From a checkpoint of a small CTC image transcriber.
Model: 6.8M parameters, arch vit, norm layernorm, activation squared_relu, patch size [4, 4], width 320.
Training: soap at rate 0.0013, 11200 steps, batches of 64.
Data: trained on numbers of one to four digits printed on busy colour backdrops, 4.9 epochs.
Rows from block 2, named by matrix and row number. Rows with one number belong to one attention dimension. Each number is 500 + 40 x the weight over its row's rms, rounded and kept within 0 to 999. All counts start at 0. Numbers have three digits each. After the name is the row's rms in percent of the matrix's.
# q: attention query (model.blocks.2.attn.q.weight, 288x320), inputs 107-213
# k: attention key (model.blocks.2.attn.k.weight, 288x320), inputs 107-213
q.228 151:467545457477488492466491540535488455502482491490508522489452489553520501556516486475487560412511497433515518503479518587525500549454514488509490483493409557512477492509506593480503450491474426525479551519463466520539552492434503527504569509492471564492499483492494546487519534538546443495564441483432513494448501503539496
k.228 121:566416560570449547535499455522496544519485476551486525525489444560467531483461494533518449541486542525492558492529495434575496537534419514439497506534522477481492501431487581503475454432486541582523491563486482500429524484538565545458487521461438491525522422496472501518561570541439474465626484457503498501535595461470534
q.229 112:408524427503454568468493489535465504537533447474523533530450460499506521477509501520470520443439508453490467558461428508619433564554479443551527564556444455489504555511471503552487475496488570536526515497492505550490554552506552518544502502505485557504533501507542556440560470508507531511528476522530525484539496470449522
k.229 109:534556463517444575510572561539521555457487524568520520550575567541510444433490555476462479495547562551575469467463489424559534481503460499527529469579506577477466514446480452459499473524486527543429504516503510475412526553521492555531468476535442521503525480480545528487382477527533444476530473431527524541528538553488480
q.230 128:461489493512516451448440503463476493516474523405582536501500409554522485465517462501471511393556461503494473558497522505541562560515542538548521503470434519482495510578523459474544489511444579535515585461438534487521451485458568484435507433528510528470468424504505566424567534532490533518459487511554469453500518473472523
k.230 111:464449483520508461458498564601505515579441516532500526488500471572466552468473518503479500618532545450477534501535437448498434495451480522485427445530573555476544583454499437519496462485521553534471543493500458448400513515568459551492483507566510496528495494520509534422507495470527488515477539490541425538559536512500495
q.231 107:440460500471460499493523397578512589508443515526563470466547469491529564496466567452535501478524524523509514456490389519447452427454438493504485428562486570526467507463481453461452448429499490453537492468498551513471461520524464479519496463501496556526463468424516430486526463550533606500516519459496534552447446489452523
k.231 097:530553518498492502517524535525490494495444511575484536466504510472484512584557507586452517525417503535475518552478496531498534561459453488449516546515524524416566531463482422532507463513483538523528530510560529485534501498523527541527479497548514505489537471567498553467512498525539457550517472452432468539556541462455496
q.232 107:460518532519530534457509511456460455556466488571484584480508414461458511438454404480543536556496510514476558514550551465458510512497571558505430568487535494496551463558512564547480436540510519541398489528507502520524479503449478449419489481522492430489499468504578506510543497527480492566501571511490489499539520568504530
k.232 103:560442577505569529488472507519482450488440523504453484507490453471564444517547526444480533488509499596511478492460478508410517451419501526496452530538545570511491524465439488424506466527507457466584497520573568426451522462538521466521465507574434551507513499565499529541552527540495504488497489500493496530522491480495480
q.233 097:492480542516583561530559524526521450505427521477510449422479554499493570443503538492516490464529529504522496506489417548419428515485574492504570502455496535432582461365496470532463397511464492508546467537472426551502426509537531467520449445535470510454585592442458479513459459470556488533504523503569551522519466502500514
k.233 098:475461574531536486431465554494554422500596547504500470604491504442543464476533482487507528480442488471509507448457489489413612456508518535501483512497520593499487527593494459476566522525475455569534545520536520449531562520472491475499550531599519463625424508514511468488513545505474512471574491555503504515503528481501525
q.234 100:504454505511477543418467532509464571491492530429458523531511547497511459538581514510435535587427466490469503531411422502516518522503458499529464467490472532541532473529439560447538530462460510504501552516468475570498507459435508533481512527465440538588457465496541470542470513517528510554589441445494477444493491434482525
k.234 092:459526454460476479515474609539467507459433516456520509435525507524508541528469517562474510434525519469489421479448534478551576479480520497496438460497517471495573504464460520503575531497526494458531522462502405575569507471503499445541504499513485478489505472491438459544542465455506488454498527502452489491494481535400478
q.235 093:517461478477540416541474514484464441476552481548496460480484527493456488469395448540449409504517496445509556481552492445450484545471463498513519436471470495447523538480466487479513467442460465523476478514482515480522453528497539542439498535582512516474464471460439562519504408506522433531517532520529472528480492558531499
k.235 085:434503505468531615589501558537463504467534494470501443540469523489473518552562483447454469499474480553525535477572498504424443528522474510470532547481482449494450456476423501514468512533515449499464514387455531567469510498486529497586543458501497528485453518581501513524492501569464449514435523506540458510530475520493486
q.236 089:486448636516473505385524524405479509507440526478419535516496474473502476532502438537490501486559465444492517459458520563509463539494436464451497569545467491542478559500538469478560504504519442488522559488522559415488529478437516492510510524491479525535538532519535538534470545564440439573439458521527490442486513513447519
k.236 088:440556354459436496504484473568495491516503500494489498459518532407464530548503533476601503563479516482503457505468465489531508550505516495545526516525467452509484502460461491482533418495513497508469455459505521453416460478495436495539500513531490508488496550525478524522481426485549486513462460495509460443525511466508502
q.237 087:485445549515610471513494469442498516437504550455561511451511492483519555478385562514404523460533462520499539506478486471541467507461502556525453508525523566417453520461504468566498520546488518523551420478555536492474559518486567517466524445429510482491511545514539498514529424461468565527426575539524481459496504532447448
k.237 080:567576397483471467552502472543500499485548443519509448501472502533519475497436466455418474525505523566494493425564484533524422548559439492564447510492439500455515496509569620481417531486494509496480437501521508479527503495528467512445560473477460565486539500492549543501544487496465513517545537436480509459536565535580561
q.238 095:543458440488508503570532516520550475444541483496526515573558444518500435497444500500470472475489524513457554511562564460557514489484478472437493520472521524471432442490497521455500496472454520517530519576395569556555532501516584521469468524431504465495562549537483473508416421512467507505517489446516499507550517421519527
k.238 084:596454550545443482552462519453530441512511484429459506473460426428490437430443524457489474490428529479500451491511536524519483543462542506507499465495463480509572598523524536514485504517498478469538544562500453483498516415473524412537489507446447505492482527522568542505456528515442514511405518520546533522467438495476549
q.239 098:483535575486487519489552519498500555492523499527518476464464530490507544465488542428521513567550493499541511489546461507515581511471554390507459504529515508490513444540421541511472549528570500542470484459437502516556480524443487485448488542473493502440505503502528466408432530380486515521560428379486558534494493524468497
k.239 093:516499519507515503550526415453520491503434416491543547520513543553501575482432558562532509548482434506475458583507517470529587541567479448458515528508482555447532522533522450435501543458454564410482530474514570514526531484409552532554498490458488482410567532431490595561475502566456443495487469551480465536486500489511514
q.240 126:580507451500476445532555474504456487505450512530465473544449509438463496486476410536493521519502407489492497507512540503556423518487443514545504505505507544490546467442514519469473559515491488540497467531477486528485569508501512438496477487487482502506558490541649522581515487519508459522504479471463530510487471484520453
k.240 114:472532467505506503521495499524535526560444511518470497448487544536536532480531518432497463517466504452444491462568484556504485482449528509497496478536432602559500528537511486514490509555505571488479462422433479492488476585437511474495479555521481535513490540499399445409492477490565524520566471475464542463518576429497491
q.241 107:505461483439626486511481511457593574540473492464534481511522483546524562548419445507512506497542465503543532576539441517490474507542519527482517450439531435551556502554547520570544558471533475494538483493454483414484499463564486479474487522453602491475494471436535489448526498462484506458523418506501464468501446524467551
k.241 096:471505469529472512515429515533456478525520442534509512482510479497467518527471521498553494458467541533521395567479437572494502516535424473524513503470512496452491529438521520481451577473451466483530452608510538573437506553507535461519639515501574438573487527454414494397520454553446516441488509550444539561492481447558486
q.242 097:567427539530477519520449529449470477447469533490454477496524588502431457602574490448490517531526508525430492500455542516536487457504497496548463527522495538534500522514518517570490521573483509496497500543535492510488574499524536467536432535404497483501563485522514453465500529552543450480496445448481523478471510519539475
k.242 101:475463471422498552451501526521496529472527504531592499501492472464498515503439511544509531537541545522521556519592437445544516514481501426459505497502485426519566477489513567538479552563471488568567538496498464492482492515482508516537434465483616481543488517582461495503521516491499517502490540478510534538552562439480531
q.243 104:492501534555490475555530482463477482537543515559497519468515477531521511508440441408549467478459418527572569533568496549430571449539483551473543520501493554545489508499538482402482539465479501483501460482456531533455486488454441525471525505532507462486455563539556539461534497464487537536554507492510504539486503537499536
k.243 105:533511478511480457518466467506419462511484495459573501551488515533522517549534439512573488503549455521463521429496521497493464494571580532544571536445492525469490537603482421447601429477486450466520473430488498474532544484508496525525493408536521603552508458543507519537462491465514507576468565561572514470460396445558508
q.244 097:462441493486484559543530542540484493470538490488423524524510562485489534534451503533528533533546528582446511536475477400536493508477490478500520529467528450527461417489594486491458554531501466481520454486566463481528491404499530535497516504475486447456514504469531484474438460498552439475436548449446412456519532521442512
k.244 094:574487560515498518465547545494509498536452449512453506449492449586525475474498512445488516485581522508533518463518485484539493577458534476504531452520476573478494544561537548539497466534533444486485510470461560454497498465475534572508517488475453527538485569517542495495487476514384407506535478488475512511483521546512491
q.245 080:520519503519486577528500540439491483565548491516557573477477401538466485461531474452528527585499518539478475470546492531432540538502440511522492480533475530505507458482468507530539446450537489526535427465479495476373533493442470513472480489555472547503495489522567501475528586485514485604571447566480496508481521486539385
k.245 082:486518461526530459515507443497521473543532539532472477531457509445487456523532491462507474510550483553478494489421509528530514484427490473497560514474445435509481480500478489450488532506475507460524493511412523572581481474490399467488503568533532472565586475472494467474457438498468528483475578498524534523470477511481534
q.246 090:502588495513589491545564477498502524542536480523507463409557455545505545528509450482536469522446572501541515477532488552485485444467523484559541477523542540505483487504545524462515456555510429488538525502470464490455557472514476437509466523392478516414521431475481480546530441460476570445478477468518510522456488496523504
k.246 084:514526450474476468528488430509489468557511479541488473487409507547498433544444462529464491498518469502440458509533522551455511516532433477497484508487489498483502527528565555389531439479506465506527496521503521466458506534558484486542500559428462526464466487478493488458544535559584469545487538478454508541537503426521443
q.247 088:520488450506515529482470514536495465498543504385585507443532478431493629480480556434496436479483557510522403455501483496491512510514529458518541585421499481533501498539531455537530446507485468462480476460470504465429488569519500545498510437521572541452434434508472534560515492471445547489477513522498571442488508505464455
k.247 098:489500438528530544494498471529520546511508519484420534531473549468523445505543471535521465492486498500409493492475471553514484513512514516545460524460472501618436513498426534464567517514453538473438520540460564522550514429481496485484511536507507486495488467391503506468532459520549540589537492532525492412475506476535484
q.248 098:549500500504526477513463496526489522467560494517507537452570532532494476527547476430462503481517519484505420546484497457439508524460465491509506477505530499547497515501483461509537507546549480548558441518495512490531520512493490500556505502507554413582466536410549479474557488531461504477494526488558420448518533614459528
k.248 096:493459472506478485531533501494561432474501524478537500494537490537456483531488505539509478475499499485504502496428483484514547493453514465485420544494453503426489490461509476440477484497441516533530496497471471482512495456462505517498489556499495490485511481546424591557416454547417500440460503563519435421391505501511545
q.249 085:528473450533483490483421478473562498490428550395460487500540468496535473493532532465513473502461532520507495504535478602445535482467547571577479420480547559592513541559463551512561467471530472468465515450485557435530501484475503479493503480550480467454442467503502542482474550457490535406513479573442473469488460469475431
k.249 084:448451445457513461524496448460517491466492524499531504544412529506489507484545472533607460494479502496494508447519508555523602461484467472470545494441557476475472454518485457452541468471479503500485516497489464449534525504475620532512517473496493452518430588421508490492552498537457492463420449466556519536488472520531515
q.250 098:457464511538529549485494559511531461484482518473495485462536487489532457450462505511451498560513522559455591495533478464483457514502556503478414483453501429491553440549577503495467551433478470547488539468513555475586464536464591532587491515565499441532504549457399441465507581523494580513448476537477481482587522498501507
k.250 087:469474529453501501458452480523411489493419550471537522479505482520523526509502489454528548567464529483531457554505454506536459470476561461518478495456460494456473587578511473564431564551512548513430515540589539547490485463572500537490519572442515529454494530481491475422491558466482436550476501529464504484496437507493542
q.251 091:441468486523503518506478493508441508518485520555538553513400467480488423491535468557410545478510427526498455522489553408496527471496529498501477499554464454512456499491541496516453568542468505422490504535546532545486483479505481493454497502515427546535466502450566485443474461534409497448541532494461532466475475515472482
k.251 088:456493523528549427436418522523494480481523440545506582507494537545479516560527498480490549490459474432449556518473490514548510443435440574527459415519550516466504503486484439595400473493523480535499468524466473457478500416487466527536477497407488504533464492629456496493509477510478526464452499493516528487477551528545474
q.252 126:481462481483511443464542479517499444471450468545544533449593507531505473505530481474471446486534511491439415497453481485464515491482525475562542496463522494451503484507513513446560462522533472482483491534517538535553475479585412538494470500501494450438392444456536499516517538428522478504491503600597503495492553491469525
k.252 117:523544521561526568469498560506567510509536537434470487529474477497490509496557479512529532543546487550516515433546514498448526458507498491425520478509515553530511541551506514448594540516493576508526509424540559535452503478471508427562532527513505532541522528451476518509571491603483443487498514534509523466471459513460479
q.253 109:474513538463499525494464477423480539542423503543581486544431544447484579540560566454484524481545507379488490518496481468541457557440502471541546499477553481545532450513524575536508395522504433533481524495491467535476502446550535498531504488476485449487426555539506530555448576491511423459421450536463461555455516455509515
k.253 105:529472475483542462512542463470496462525490450451476487469488470510504453413514465451475502522414521546374609469499528460436497493480474461521511483478473489479499511528530488529549443551497575460488498446546510482508453445549560506462473443475466493444507496543499512466560503525464518498516548467479525464514546485484508
q.254 111:538459558544579524500491478443497525493511557508489585468449421552518483486478530531506533476461492503496537535520499492579465439547519505550493538452480509446496531420500500489487502515510575472564514559532520504490474547552503459437503466529469571531488601396469502533440519511455540579532515480498435517514484484561419
k.254 109:495533546429494461554496466523508418511467513498501510531499428562563547511542471490478509536537547527447502437425451487501507512523488506505471472480563531503509544490442515543539541521551475423556506534453527473540476523435499527532435502510500551482459497534532482490579571509492488535498398605514565468474545527550539
q.255 098:477516460519586461455503519522523542536429504420493494470463470494530508504535543498539511530447515449532538551491498489563479541504475503498464424535497560553509513472526493531516476601490453484566453464503430414517467492499505439509523485491453552498495491476509476490459504512499548502498486513533464493493557468534486
k.255 110:503435476496489510454523486553576562482544496550569522527469500499501600493471530509606460504548460483510517544555462509483574486433475527493473559483429501489493580496442484511504467526556565486501561522555491422540566446550487470543432481543513430527495460508467556535531516524532492498479494496521461481473569573509478
q.256 094:567499387343424579582501525548498473514541495524498421471546466489531480466483530534529497486513499479497511512476528510464469521493457482472486499559584477564559488551524550508536500419540500458469508498467531562517485540494561539521447419477477489434511476498476513497487504480494476507489526523530444418442493514537516
k.256 094:534505461529480513396518394447474492489504532463514467526514563455495498529523468482503475464506464499514471493467470559484491532521497444463462518369492474509481562436485525496479496444493543480430443469534467547493499543485512520488546486496497469415514553463539537552496496548451471540539519484519536503505543494387481